A small encoder-decoder image transcriber, trained from scratch: encoder widths [128, 256, 512, 1024], trained on seven-segment displays showing three digits.
Rows from block 6 of the image encoder, named by matrix and row number. Each number is 128 + 32 x the weight over its row's rms, rounded and kept within 0 to 255. All counts start at 0. Numbers have three digits each. After the name is the row's rms in percent of the matrix's.
# short0: shortcut pointwise conv, stride 2 (encoder.blocks.6.short.0.weight, 512x256x1x1), inputs 172-255
short0.104 102:149150107111131117140119161129138171099157116141116091112084054124136082156132130105105105082151173075113127116157166128175122112182107108114108090132100073129077091166145180095067122133103108143062111124153199104097083113106115053162107084114099061068
short0.105 078:152113116118112113168184186174163189144120139148119112138085160140123164175137214160182136158098226153150115099128125151142108133182098136153185100062150161108132156134104141092159167130122109121149113097169164131083091074132167150130113122130168147140
short0.106 107:119106090103109111125143136135126149144137113149120127149143166151112147094124165064081144099106138076172139101159167142108165110154119085111098096046164064124131102111152148087100155132147151089091100079103122073121102137151120101117103120116113127176
short0.107 084:145088135113178141117109076139083101127159171154117125131126086090134143137125071162063181144166059102143164126109121060089107141048124099123115149135092116116189126173120042156094081173106157118145156063111137126138080132127136134138113127076110121076
short0.108 109:092132161125133107104151121109144120082097090097163138114126176184101182048132181078107085092144162073136081079105156113096139097137119124107137123104155059139084130127126146108086162130134145108096123066134136092101114113160129089128115137121135122178
short0.109 112:098142103103100133120132083095143121160112073145084091136146114098053145084146128078097090088098096086119096099113091137091171087092126128122138119097131082113133100100077138102065140138105154048106119095115107086069145165121121124114124133144086099186
short0.110 095:096148118135149096141089078078106154121113164140149129112072061127150119084135110149092075106098122087084132136145135155181135073139130112092128107091099064115102127131042116111047126119071112126119050127160122125115135141118117090126095138137087094108
short0.111 101:065155135158095149156100099090127093119151141089158118075072124139054100082087125107138097154123114072135123073095102122128114081078123137139132072158121131124076114090128098147090070191194069099133092165119106126101117117142131082134172139130150118062
short0.112 097:156140107122148125116047073169094069142105148094109151134117082110095139122116065177106157171137094121085116153123075082087092163066126128168134124160136118097106097135110076157139061091108120195165129128068122130115118167139144112134141074143119127122
short0.113 089:051088135070161085104120120106102144141153135130150125112110074156063110124111085091116087113092111061136120149131099117138127060106108125111135133122100125141169123105116096058121125118082155091085165135096099157112105135104096090110091075180030114093
short0.114 116:125114051119109168083123079141114153127112071091097086131139065066115112091029092140121116088126139099109095125054077131137087103146155101126139131134128078118143075111136118158079096125112069105131072151102137131136112099089077101133100091120104127073
short0.115 089:063150114120102137110112126110167146129126157142056138172130080138112117130095072100148144160073104099092125105088126144112111107129155133119128140082115124123125121137092131103133103097101114144119101191154103158165115144049057145086125082167135137117
short0.116 119:153101155102096132121090126110118140149102143138111047042129164118094144159125149103169137126118093153134124101153136102146154145117099165065070089088116156121133143130109081099143104099121161047123137075119148112163190123139133159110171140047113138162
short0.117 092:142126035170133165083173141143141167162145136111047067148127125070169157138096114152044170115154125117098091121133070131178116115151106082091137082118118129095144081122082179155096130175107088095117086089138168117121098140077107113160145069076119093108
short0.118 113:068091213103131111115132111096141140181147145212127093094116140183078080149135162072106090135154158102118158106185135109165162144157127130108120138098160121084168098141114134114160139069139179063144147091155106089173137148137149128119125082151100060108
short0.119 110:129164131105140131104147160183165108074078136129152098160194211098144131121141149160088128156172116110110114077126149111116146153116095100142100159153152148151119126135152106130169177069144108178091108100130160101140131118116093198137152173105173143163
short0.120 128:097140101063111166105088098076140117128075163157049094138150084144103086093132058141100130146053104166142099139122058125093153117085103118133126095139080096094165091075099116102083158105109121142151125123120102126138082183073084099095130098160099089145
short0.121 097:148052102144157160131094129127091103140171103060114093144118092083132168103109132147084138110158049105091144138128129082071118111089138109116098137083129112116119125136113034190123117128142110079147121080096144113181112055107142129147126122106153092114
short0.122 101:125068093113104142081131133135097096191119123111074111092169124107115144117126115131110144171086073128178135121122129128115160128112131128102073086085114107121143110054147100095150139100100137061108106098111084145137121130111091128092113092117087122132
short0.123 101:097130075138117141126137113128152145149135099160040055134119063080125083145076119157120140131124096068097102098110125109136111102111118162084084125137053119139119124116127105101123095050092129131084055149142137146201119158043132143097115086123092124135
short0.124 101:150160045122123124099162131166117178140095118146085117152120087057133154212109150153095144118157138200165127143182087147174122173165136048174176141142083094144168100113116160133144109139063086177120123136181124173124165166106131166087138094135155082073
short0.125 064:141088147137161133134142144153125188134159166176115135138120121121142149144143167093105087084084158092127110154108129168153153151158154128132155143185067030091078138115096138135042175145155115127123113083106185111147040158107086132150090115124059129123
short0.126 102:124094128115140135097109091072124094111141130130073076157123135126110128068116103092102135097107075047117097087082101130053127076074120097123075150102145119136154140097120053159106118109124152047103148118077151081171139133132078129133145091141094103125
short0.127 093:057144091125115107089145123116092138148121100121131157160116125145103119133120152061135111121099192135139116154089067148182073161156121098124151144132143084142145108064144175152084125091113121133150088158152160145150125156160113145081130115170047088153
short0.128 121:125140129149147187139088126101137081078135097033164109115129094107132137021111141109078117105150074116133097153116130150007086122064124137139129102124146094140088147148077077130098123168108124106132150117058099126117153073143125155134144174104092116089
short0.129 095:075101135124133105088126089148139134146126055141111125125124123100087086112055126131115151102107107086098132113100110125148068106090106122117136143075128118134150132172143098135153127128144096103126114136103126120189156101091121159109070143125090136124
short0.130 109:171168162156120147117090117081091127093141144097096137126053091116136137115113135161106173118173084124137110115168128062076122146066087113122091140103156126126114095142091098111127015143137097140133109112126169127130164154098100094155110101097095084078
short0.131 101:121219098151118148143126148187105165172103118081141138134098137128101131167134156077109104050136144169166127082129103160142118177162075184171093134191135159085103153123122188109140144153119104124137116137128137128120128121132156145132120179149105114116
short0.132 100:125115159152120096173101099109126083139150160095156054078073181127117123100167103165146135154157097154106149090132134104092130139038101141132060129115169149101139189157149092072160139113153160073138156125115135137121187093158143201130146130126150117168
short0.133 106:150148158112090176154161107101105183105180158125145122148104109205075126102127156101086122078127153117124106095133130105145159143152111112146149088140117106114049089107169156144068114126187142070138108147146217095097087136162151109206147043084126113095
short0.134 100:108069089101132151082130076135108077124110125133085106152160072117118124112089085123087118106109082059102072101054114153082115093135131132077116118087092077117082092110103071132129105106039075123101046102112114121179079160116105101107121108126094144109
short0.135 117:164169099098152152119161123202140071065132138118139101165149164122134142092120101170052154154145120115114133130113147060117128113140132102162108131168157107171075135140119118148121166134149104178108093138123098128078091068153127128160066095071187144133
short0.136 081:114163110163120146113185151167140152116139090193112126170084081103164076158080108140142152094083178098118145090113142180200128104176102159112158117130079154111121098088096184138147097098103145137141106168168158164161130120117115096087115087163106083106
short0.137 098:076146110106153126063137050117163109159139121127070071153178114143145117118117084145104123115109118051112120108122124100132136051101156137084132132145118107147132125121124130136119130093086124127104110106127095142161106157064078102116156071181082142140
short0.138 093:125170097124145185137093116092155078086123113012167117073135137131134173116132166115111131101090091166106093157123100141015119159059156158165173134131135124136129119114115072157107139191148125118143121089064130173144150102188123095139121162134115106066
short0.139 099:072135088086065134121124111164155195127124148181072087125123071090093089146093088139125094112076164140125118099117138170209131119148112123111121108089098134139152115098127132129111105108120140131150102194158134133160154133096112152079114076145127130098
short0.140 106:128163138153164151100119133126135114090155134077124148110060094114151159116106200110100135106151112126091110090140119099066081157137058154102076099119148097108106146135106142139104120147158125140133118129149178110140155095177144099165097079077129054142
short0.141 076:147152097125121147114188183106067143177144114151114137122113092096148177120144174141137147112131174155150145100127163116175167129176108095129138111175109077089092096159098191142082140121158150142075132138164098173100131150132173162167077119146138133145
short0.142 088:118169084161081092133146114121164177102095134164057149172078108087128110174122194132136134103127187146164079122181137139207128145192139096131145086116139144096085070086147187107127113159090128113103109148130155132150149162077174126127147150097095098119
short0.143 111:105143141073095088135098094099115165126137124111146142102085155125098120107107130136114100130121168149136102114126062119139086149115142105161173130146141118121147073039063131103111120136081083103117117128143122145065111142126079145099079146154035102106
short0.144 097:113062196113125141123206183135113198127135118146157161142111123219128116162096147135182101099136197094129150155177179133163174163184120166092173100092159186122095114191163164133118106107176143107134134137152120130160133063159174136142103090105151141113
short0.145 096:086157174146135137139198164168111165143175151174085110134125104171137115083149119155111135133110173114138176108137193156158166095173085151143134080146115073101087163180112182108096103117150139141100073151144111091113115143067128162136114153147124136169
short0.146 125:102172060118110167108142080154141148143103112117129138106104098102117125133076113145123094076066148087152091124101088179125109092121140098108149149128070156102121094084134132127117137126082065126067083145114129163115173163033148137057140193137070132100
short0.147 095:093190092144123141136182118136099163110151167135125142158104127147096134148093171147110122069084155123128139116145131126171165088152114131109121106161108104111092117147098186089105125145163175151110068160155142120107074137114124059120100104151124070163
short0.148 085:120187114142095165129189134136119190117140075176154134117089140127132135142138105086074107129075175153165122109182145151171149108211107123126182098147100180111120125129130184124135174108123148102108097136183156120102175187124149139167097181093099110177
short0.149 085:118097164091119115135184127104098177096123104135091169128121081094134124163144137092165074089109180119121128112163094212167109125176171130111155154090106115133114129094140183167145173114129136152109132109168125151133120118131108113099120101121054143141
short0.150 093:102185137138105133142184126148168201119163125152108155119105119157112101190145160115093096149125177090160094140165070182175087099202144107100167094088071158167140128095129211093148171149112114084106118153176198140101189167130171099099123126125106098152
short0.151 116:120103183121177100104127045112120088146132165152083152087102120114149104123131091110125113117129098126130237099141127148144124106134147121078084119099076135121176159148134128048131113127129177105100103122100094100102160123095113206083109185130109119155
short0.152 079:103154094124109117086159176133084213129096091169062066165116105158086142126139129084095111139116167138182139129152098167163139150222116121141117134070071103101123115128081191105097116126101128133097096113156158167077114163084120108087107115128084075163
short0.153 096:122178163133155102103157170098130187162110154184105151174099114126113126142137135153123093069148145137121148079161128116149159133163071107094106076106066164122141089101106185070162149072097160136102123110178134092113120136069162223065112110176146100189
short0.154 107:121121116103138123107159135152132145099137104094194144137121142139126191068113173068110092091143160076156107101140132142094105129183120140098163113068147067122064127124091140140095168160156109059147116071123116087117132116177150108133116153122118095171
short0.155 106:113122159123147116151111127136132049123143156113148117136132154089131171108168069147131133134133044118108151108116091052066081146077065118097044147127119145152170138143147049083167163090131098096115139134095117102098128125147111175145132158085130135159
short0.156 105:166116178155133136120090174125141156109133141103134111093140165110089139210124142115170122153179103156120099125144114081150144197104156140138166119143158175135130158112158115141176085108169094079134169088178170140162189157175153119123178121023121139120
short0.157 105:155107116158148138140103092116157096147128120112124086113121108065144117079104109148118148087107095131111093137101109132102065153055117132141115123120088125134113129127122059119094056136100087125141114115087125133177139108053138115125142160116105121112
short0.158 115:070123218097134110150071087096130086099099174196097121098122115162123123114125096127085114150177102053077163108134129102174133136133115133113103163078155094090144116158158127106099097084097132110098102067159061094140114090123122215097071100106121098129
short0.159 086:127143098164137100129198148150120199157111114173126104179109108158098108164095168116143143117142142091138116090178156122166172136154138142087124097069120124151088094149167164152128163104124172145124116115188162105169117134108150156140138133141132126192
short0.160 114:122130142094120089143115108061110070136070137147131115068110163148122147073140118112127131129119116102094122119104140109084117113099133147134087144076118071103140116095154112066131157087098156068122135074102097065115136130121132181094126192127086138189
short0.161 094:073096102088132132067133189134144174152124087125136175122134125143122152148111149124164144119170202121161164140108121142195111157166118162126149105133152119141141159107118188128132168119107142117162156095139163167123123167126104138109098077125084136087
short0.162 120:099162077161070154142120097148127136155098102107088109122112061083091125091059092128125091097075126112164094115087123145099105137116111162099114105152120104140123103141128126168086073106103084139143095135103104164129125152081119127147128108128069097115
short0.163 097:145138156135144154114125067151142027105152137113110094107128143108170152022107085111106133117124106091064157108126122119061096105106098135143132113115150111138126128152134056134068147158119131130104131148045080125107097065170099157150127162087131124121
short0.164 098:047106183125161126112166097102120166146150121169102126173113114153118129119124126095105088106110107055101156100169129115153181090138080085087040138090116095092144090106106123148120108047090159085114082110141137087167113160110117128120108087167105046153
short0.165 102:142160127111116109130178199220126159104116122159087096152148167148090147173124187091132117160143162139160124160188188118160153157194110141126094130071137192102115141119133155148178196079125155095151137128188143123153175160129140133123138126091147152132
short0.166 096:140080176138148115153105140101157064111126145134115121110096081104133092070144100115130132102148062078143167128109140049065070103076080125098087121066144114137148166173158067143108112134147105098140152126082087102117148116129116196109114142148125101095
short0.167 108:140139131095046126124098115090138089154055122139114104067139105105099148097150118157127119175093112108149130111140096130125113135117154141124142160112126098091166109094143122111135173139101140130141142049137085173116149193101122154044162113116088136120
short0.168 095:073170148091103171135080115084099139088067192109106140107152061097138116132126135116152090113086071120134085140097122114148117118147118154121154114107077064129110066117107106109064111140111101087118135090154101167076118160121099101137119123110059073103
short0.169 102:127124156113119160091120121093126117130134140113151058086150147095120146182157094126156139142134089156130124118120160077132148166085107166122082127095106177094153141144145065132177108117131141076123180105141104130161160120129142125123177147086148158134
short0.170 123:140140169102105138120097155190160107070063162146119140172136197091104120145134128137102168189122142141113130112093121083142107143144138102137092152099145156129093147143138126141164152058146076157113087126152132118106117096101076181066111112092174182179
short0.171 101:167138152107117102132182141143159161138128192170116084142081116087109130176115171131150158121148133122172123125193121127226116154195150159115152086074115148117156102123143191127102076096103161091105144112164156162172145174070149137092159105124130116116
short0.172 097:116108198141138126118086134108091100102153152132136093103092147117099113149130103147129173135149064122084107143145116093101105131118086129141104092105132154104139098120102122140122055083101085101146138147149122115149132199139091125116144070117094100075
short0.173 100:151105214138181110124119115076127069165164170174127088086130133135152156113159125109143117158131096154134158103159136088098131146079113114071095156099183172127154139176135041089154117077108175046149150086150144084122145161175123195126100138122124099166
short0.174 116:096165094146081145127132095168134129118097120113065083141118094075096144109135106114082092128068097138137115112126109186128140055095066110125056077146117108103135078117137110118073113113079099135054099096114065101086134203110107133052165175123130111133
short0.175 125:134142123107118128104116114116104160148137155172071104122100034140105061127081100142107113089128138106138150112121102138167109116161109105117119105144094105113128074113070127134086085111073142108084063163150133117116108146104116078092082068117079085085
short0.176 123:123148132130074129130089128132127088147119120122111016045124121107099135145151134115138153129099073163143093129103126099106122149078113164115060061148141165115121118090121057119155127126129112057159138124129128127128177140117109115107156154098082137146
short0.177 089:139113127122143105088170166126097184110127151141074112166101125170114105163149121145087118084155165076162089093171146105183132122177061136127125113122110126059166095157138168152103148104144155075123136058167183092161164149139130161138075112083125124148